config.yaml
train_examples: 195000
horizontal_flip: true
targets: ["pattern"]
arch: "regnet"
activation: "silu"
widths: [64, 128, 256]
head_dropout: 0.2
init: "kaiming_normal"
optimizer: "normuon"
nesterov: true
batch_size: 128
epochs: 9.4
Rows from block 8 of a small image classifier, named by matrix and row number. Rows with one number belong to one channel. Each number is 200 + 30 x the weight over its row's rms, rounded and kept within 0 to 999. All counts start at 0.
After each channel's rows are labels from the 100 images, of 14976, where the channel reaches its highest value: "responds to" is what is common among them. Only what is clearly more common there than usual is listed. The data: procedural textures in two colours, tilted and lit. In brackets: how many of the 100, against the usual share in percent.
# convs1: grouped (8 groups) 3x3 conv (model.blocks.8.convs.1.weight, 128x16x3x3, each kernel summed), inputs within the group 0-15
# convs2: expand pointwise conv (model.blocks.8.convs.2.weight, 128x128x1x1, transposed), outputs 0-127

convs1.115,239,185,161,229,209,178,179,179,235,187,179,201,244,206,176,133
convs2.115,204,176,195,276,227,202,191,223,223,259,257,231,217,188,205,205,229,242,224,195,252,181,201,241,251,213,163,181,237,135,186,156,166,177,182,228,136,208,153,179,240,184,119,187,219,205,200,172,181,203,185,191,210,225,223,235,247,178,235,218,217,220,213,165,208,144,186,190,242,135,158,242,207,186,226,260,191,172,187,194,212,214,200,146,201,153,224,164,165,207,172,192,172,149,159,208,206,207,209,166,187,161,223,206,221,213,178,181,220,202,247,182,171,249,220,180,228,214,172,184,190,177,221,220,176,181,211,207
responds to: seen at a slant (72 vs 39.6); diamond (35 vs 3.4); triangles (29 vs 3.6)

convs1.22,141,221,219,160,203,209,184,128,199,213,188,154,193,208,220,195
convs2.22,217,149,270,197,213,250,220,200,163,230,243,202,223,236,227,158,206,253,204,172,183,170,250,250,176,197,187,157,203,222,202,206,235,221,197,137,195,213,232,194,181,210,201,197,196,141,209,268,201,173,207,193,182,174,170,298,209,237,247,229,266,208,176,222,182,223,183,204,151,213,218,238,184,152,226,211,223,228,229,210,205,228,222,175,241,257,233,161,199,218,222,154,179,182,200,212,192,219,203,172,166,241,188,223,211,190,215,174,188,258,209,188,213,216,209,175,165,218,142,214,159,195,212,196,244,215,216,181
responds to: brick (36 vs 3.2)

convs1.100,202,174,170,192,196,218,227,244,191,184,161,180,188,185,180,118
convs2.100,231,155,200,174,248,164,174,197,92,189,196,268,194,214,227,195,212,205,186,178,185,174,210,215,219,214,167,197,224,229,201,165,178,236,174,125,169,283,206,157,215,163,244,208,192,177,243,228,197,185,234,184,219,187,173,150,208,162,205,166,227,190,191,185,175,173,151,209,184,165,223,185,241,223,195,210,220,210,172,171,238,217,186,168,205,209,165,248,215,171,176,213,147,241,217,186,216,196,221,255,227,187,162,217,184,207,208,175,263,224,118,188,215,201,174,194,195,167,232,198,197,222,249,186,184,205,208,181
responds to: speckled (62 vs 3.2)

convs1.99,192,196,148,203,162,241,189,225,166,163,150,190,158,188,174,199
convs2.99,195,152,226,206,179,250,159,203,219,234,158,172,185,197,173,201,199,162,208,161,189,181,217,240,239,202,186,196,138,251,131,207,237,223,193,232,180,191,183,193,188,242,244,217,189,239,194,208,191,183,146,173,195,195,225,189,199,216,184,262,203,201,195,176,209,148,142,250,141,161,195,169,245,227,144,229,235,258,169,185,173,226,195,188,221,135,174,205,237,140,227,196,199,209,188,200,171,157,198,241,186,211,200,167,218,226,167,205,224,224,176,236,173,240,217,238,172,157,215,196,209,178,181,211,231,268,208,199
responds to: diamond (29 vs 3.4); brick (27 vs 3.2)

convs1.58,217,173,218,206,229,215,189,197,175,152,150,204,188,172,237,135
convs2.58,237,219,184,221,212,229,235,246,187,269,149,244,224,216,178,189,220,138,174,171,207,240,154,194,203,225,200,171,216,189,269,217,253,200,200,165,180,219,246,184,201,163,226,197,196,229,230,200,212,192,243,151,188,170,259,186,193,220,244,213,205,249,222,198,196,214,252,153,203,178,213,216,207,223,205,166,231,183,157,199,203,177,230,206,219,216,187,212,235,167,222,179,165,176,213,163,213,228,217,165,291,213,200,176,251,226,225,206,224,204,199,204,169,198,231,151,222,204,237,176,143,132,217,174,168,194,250,182
responds to: diamond (35 vs 3.4)

convs1.53,216,160,187,142,149,212,167,151,179,210,178,226,192,188,171,199
convs2.53,158,183,184,177,203,139,185,240,195,199,178,214,137,191,233,211,239,213,179,181,232,260,196,194,177,150,193,211,247,197,197,188,218,185,243,171,183,186,197,229,138,187,215,206,145,173,197,191,209,148,158,232,202,179,237,187,182,191,187,181,220,236,247,238,217,190,185,151,193,215,219,190,149,250,199,155,241,222,169,123,207,142,205,224,184,207,216,180,198,176,196,152,189,244,239,149,149,224,199,224,169,195,197,127,222,132,208,193,165,192,224,234,183,241,175,186,231,221,229,195,211,154,192,187,207,188,197,239
responds to: speckled (34 vs 3.2)

convs1.11,201,163,229,203,185,196,189,205,227,211,183,211,159,177,157,120
convs2.11,206,210,165,218,202,129,197,157,149,152,214,216,222,194,199,182,205,177,194,195,206,222,236,249,237,214,205,185,242,129,218,183,209,151,183,202,226,255,223,228,212,180,219,237,207,187,190,179,200,153,223,222,184,272,157,198,141,217,210,215,158,206,226,215,223,214,176,148,182,168,181,157,199,220,223,209,216,237,170,250,180,180,206,209,239,158,245,146,204,238,199,213,139,197,193,200,174,182,242,231,193,226,187,204,223,179,176,170,234,126,232,181,223,180,200,211,210,182,203,177,206,176,119,205,264,204,234,220
responds to: bubbly (67 vs 3.2)

convs1.111,184,176,161,215,179,251,193,234,171,165,169,191,172,177,156,166
convs2.111,215,167,172,207,207,155,196,144,118,240,156,306,201,235,215,205,173,179,175,183,178,222,189,193,229,171,225,177,228,213,227,171,214,250,238,223,177,167,209,208,150,248,236,176,189,208,203,225,166,202,223,169,194,225,225,126,208,100,180,214,226,212,178,195,183,199,175,232,208,189,228,179,222,196,204,181,222,209,186,200,161,224,210,223,145,166,212,192,249,218,201,167,153,217,226,199,241,202,218,194,222,228,141,192,217,150,204,177,188,214,206,199,178,208,229,198,152,191,219,226,234,220,185,168,202,217,205,143
responds to: speckled (71 vs 3.2)

convs1.37,218,241,164,219,198,267,179,187,185,189,148,189,182,195,245,204
convs2.37,231,176,236,247,235,221,177,212,233,264,230,194,209,106,246,206,265,205,203,182,194,221,198,199,205,187,176,208,222,136,239,235,207,226,219,221,130,206,193,208,207,166,132,233,219,196,190,212,175,227,160,226,159,214,203,245,196,165,175,199,234,196,242,148,222,199,179,182,167,184,180,222,167,169,211,198,140,188,224,178,236,177,223,156,234,207,182,183,174,198,188,256,175,219,190,196,193,196,184,166,233,250,235,189,147,162,209,214,152,186,209,178,201,224,210,138,146,185,176,194,180,169,204,200,223,171,223,164
responds to: diamond (30 vs 3.4)

convs1.95,190,190,178,198,152,180,169,209,183,134,178,142,201,184,178,172
convs2.95,196,241,184,198,249,242,163,194,233,188,225,213,204,203,231,99,194,233,140,192,192,214,173,221,247,177,205,199,183,238,198,219,162,220,184,213,183,203,205,213,176,176,139,202,219,213,182,203,205,159,241,174,180,210,235,156,217,168,194,278,194,227,191,191,202,182,282,179,213,156,209,222,154,207,198,194,212,204,192,173,246,212,172,186,180,198,158,171,166,260,211,193,176,209,209,189,136,193,194,197,198,220,301,195,203,180,212,198,181,133,208,205,160,161,169,199,212,195,185,164,181,172,197,162,256,172,185,223
responds to: brick (28 vs 3.2)

convs1.67,249,199,207,260,212,215,228,204,228,221,205,210,162,264,186,201
convs2.67,221,200,180,244,186,232,218,208,256,244,202,167,207,194,180,211,214,214,183,212,168,255,211,200,234,220,168,140,231,195,213,214,196,206,226,169,192,216,187,157,175,159,167,192,263,194,194,149,199,187,186,163,209,197,200,241,227,200,191,262,225,210,167,207,200,172,223,238,191,193,187,237,192,227,225,176,125,237,213,207,187,203,246,220,216,237,264,163,180,191,210,215,180,226,224,207,200,189,178,154,100,223,246,164,196,167,162,220,185,238,211,194,158,214,216,191,204,199,201,211,220,191,155,231,294,148,246,174
responds to: seen at a slant (70 vs 39.6); brick (28 vs 3.2); cracked (25 vs 3.1)

convs1.10,207,196,224,201,156,202,182,203,171,201,173,214,164,185,121,156
convs2.10,180,226,184,205,200,130,174,230,129,247,224,209,221,192,204,228,185,146,227,188,205,232,205,236,182,192,199,231,266,93,182,178,213,166,169,233,213,235,204,191,193,191,181,183,210,184,223,251,204,182,176,197,161,240,154,205,213,227,183,189,218,157,180,207,186,201,170,189,175,165,197,206,231,179,203,183,205,246,191,243,152,161,146,192,207,213,218,224,175,231,151,253,176,203,231,182,242,190,218,213,194,184,209,171,196,261,196,192,235,212,152,182,153,132,234,195,219,253,203,206,228,157,149,200,222,200,219,184
responds to: bubbly (97 vs 3.2)

convs1.40,181,199,168,185,193,203,141,213,150,206,142,190,238,210,238,207
convs2.40,179,172,185,216,146,195,199,145,199,227,204,180,213,189,149,243,193,167,234,230,193,187,240,177,169,208,184,184,155,189,233,182,154,199,181,231,140,125,150,198,201,182,160,210,191,241,150,192,184,236,185,203,212,160,189,236,185,189,199,223,176,198,186,218,179,209,177,194,209,217,220,238,236,229,186,203,179,247,196,226,200,213,222,130,188,191,269,174,169,246,218,156,189,237,212,173,121,243,221,202,169,196,162,183,190,159,142,176,253,191,164,171,221,200,174,161,182,220,228,198,167,176,242,163,164,151,204,202
responds to: seen at a slant (73 vs 39.6); brick (30 vs 3.2)

convs1.19,183,163,156,186,222,195,215,156,182,164,183,178,201,220,130,186
convs2.19,234,240,219,207,150,238,221,215,180,182,223,191,199,241,284,193,244,237,227,189,203,215,188,185,213,242,184,210,211,209,220,198,188,191,224,189,201,160,176,242,210,180,134,207,201,159,182,194,211,179,187,214,195,192,146,192,212,187,254,194,220,306,216,196,223,217,241,195,192,195,169,210,165,172,175,156,206,244,231,191,202,169,214,205,184,197,175,177,176,132,210,225,285,212,217,169,154,171,179,180,210,174,200,199,218,217,171,132,176,231,233,199,197,248,201,186,188,203,166,235,268,177,192,143,173,183,240,169
responds to: brick (27 vs 3.2)

convs1.21,200,154,207,204,164,243,157,249,216,198,159,202,227,211,228,236
convs2.21,265,255,227,193,191,226,237,172,227,170,197,159,238,242,180,215,200,196,247,201,201,243,224,205,218,225,173,199,196,195,195,194,134,169,248,144,195,201,218,194,241,205,257,201,212,184,202,216,215,214,181,211,186,159,189,201,214,184,204,117,136,219,252,213,224,199,219,212,219,244,197,205,213,223,210,137,217,243,218,158,163,191,127,234,182,199,188,215,212,180,195,185,235,214,211,156,141,189,188,174,168,218,208,238,210,209,194,174,180,190,222,208,176,221,210,228,202,226,252,164,234,281,129,212,192,193,193,246
responds to: brick (45 vs 3.2)

convs1.121,192,182,163,187,222,162,157,181,163,171,212,181,129,185,198,217
convs2.121,188,212,203,223,162,196,180,146,230,203,196,172,225,255,162,158,217,191,207,247,179,188,204,228,209,201,156,189,166,190,226,180,199,220,221,223,180,236,219,194,175,196,155,245,219,199,212,191,156,201,145,216,168,188,170,227,216,136,250,217,210,253,177,249,261,152,194,209,182,107,178,220,182,177,216,164,167,217,163,196,239,206,227,186,197,209,219,167,195,208,179,207,162,212,208,176,191,228,219,241,148,232,183,207,172,233,183,211,195,191,219,150,164,209,149,175,193,236,191,234,203,156,248,231,217,145,208,118
responds to: diamond (58 vs 3.4)

convs1.52,216,174,203,168,166,246,170,142,183,189,162,206,226,160,178,188
convs2.52,194,195,215,228,198,170,244,227,145,228,182,185,229,164,184,216,162,154,141,229,216,215,170,150,203,227,231,206,198,216,168,187,173,209,216,179,122,185,221,233,135,241,207,176,198,237,173,210,193,134,236,224,183,206,161,209,206,215,201,189,221,264,198,204,192,208,189,170,213,230,236,185,192,270,169,192,218,234,209,171,192,155,209,207,213,252,262,260,213,167,216,181,205,242,188,182,196,259,230,207,203,195,192,125,228,232,186,146,157,224,209,185,179,196,208,171,189,239,188,178,246,166,246,175,207,226,202,219
responds to: speckled (29 vs 3.2)

convs1.55,207,200,221,199,205,170,171,164,195,170,146,207,149,141,180,177
convs2.55,133,232,230,251,191,211,219,234,154,223,218,234,210,230,190,198,154,267,267,193,240,187,158,157,190,218,215,234,218,190,191,181,275,182,187,183,209,225,216,169,215,232,201,161,199,241,165,174,196,237,232,193,218,196,210,197,192,138,243,190,189,186,223,270,190,186,283,187,184,224,190,204,167,213,217,161,221,185,149,215,166,221,270,195,156,178,206,188,200,162,240,205,232,190,199,169,186,157,169,198,216,212,208,170,255,195,190,195,220,195,223,186,197,230,217,164,217,179,223,212,197,188,188,274,226,191,179,154
responds to: speckled (25 vs 3.2)

convs1.6,220,207,203,194,187,161,137,210,174,229,158,191,192,231,204,140
convs2.6,182,166,159,152,182,197,188,226,215,194,221,191,200,206,188,204,210,165,191,194,144,255,155,216,203,215,249,219,154,222,182,171,176,179,242,215,172,186,232,186,225,172,190,116,208,188,179,150,173,198,185,227,234,188,205,169,234,221,223,244,205,228,202,234,167,184,136,205,196,166,199,233,233,195,194,199,202,187,171,189,198,214,199,193,215,166,211,176,183,169,211,206,239,242,214,179,224,184,183,221,195,194,160,218,173,175,185,351,214,172,195,180,188,225,197,177,108,181,170,217,183,196,163,218,205,258,221,202
responds to: bubbly (58 vs 3.2)

convs1.94,198,207,218,241,176,180,156,167,166,159,226,187,191,174,144,175
convs2.94,210,186,205,204,175,139,153,253,235,225,194,151,234,190,191,208,234,151,191,187,210,197,140,208,198,188,249,203,204,183,171,270,208,212,192,239,228,128,228,149,179,198,199,201,165,189,208,198,159,250,154,210,157,201,221,199,172,216,216,158,202,173,181,207,250,169,212,233,198,239,227,160,250,188,225,198,217,210,240,215,204,215,206,230,193,216,238,219,202,191,170,219,166,218,237,182,151,200,201,206,221,270,216,210,179,199,166,209,196,227,198,207,153,114,202,197,125,205,221,234,182,207,135,167,196,176,231,236
responds to: bubbly (98 vs 3.2)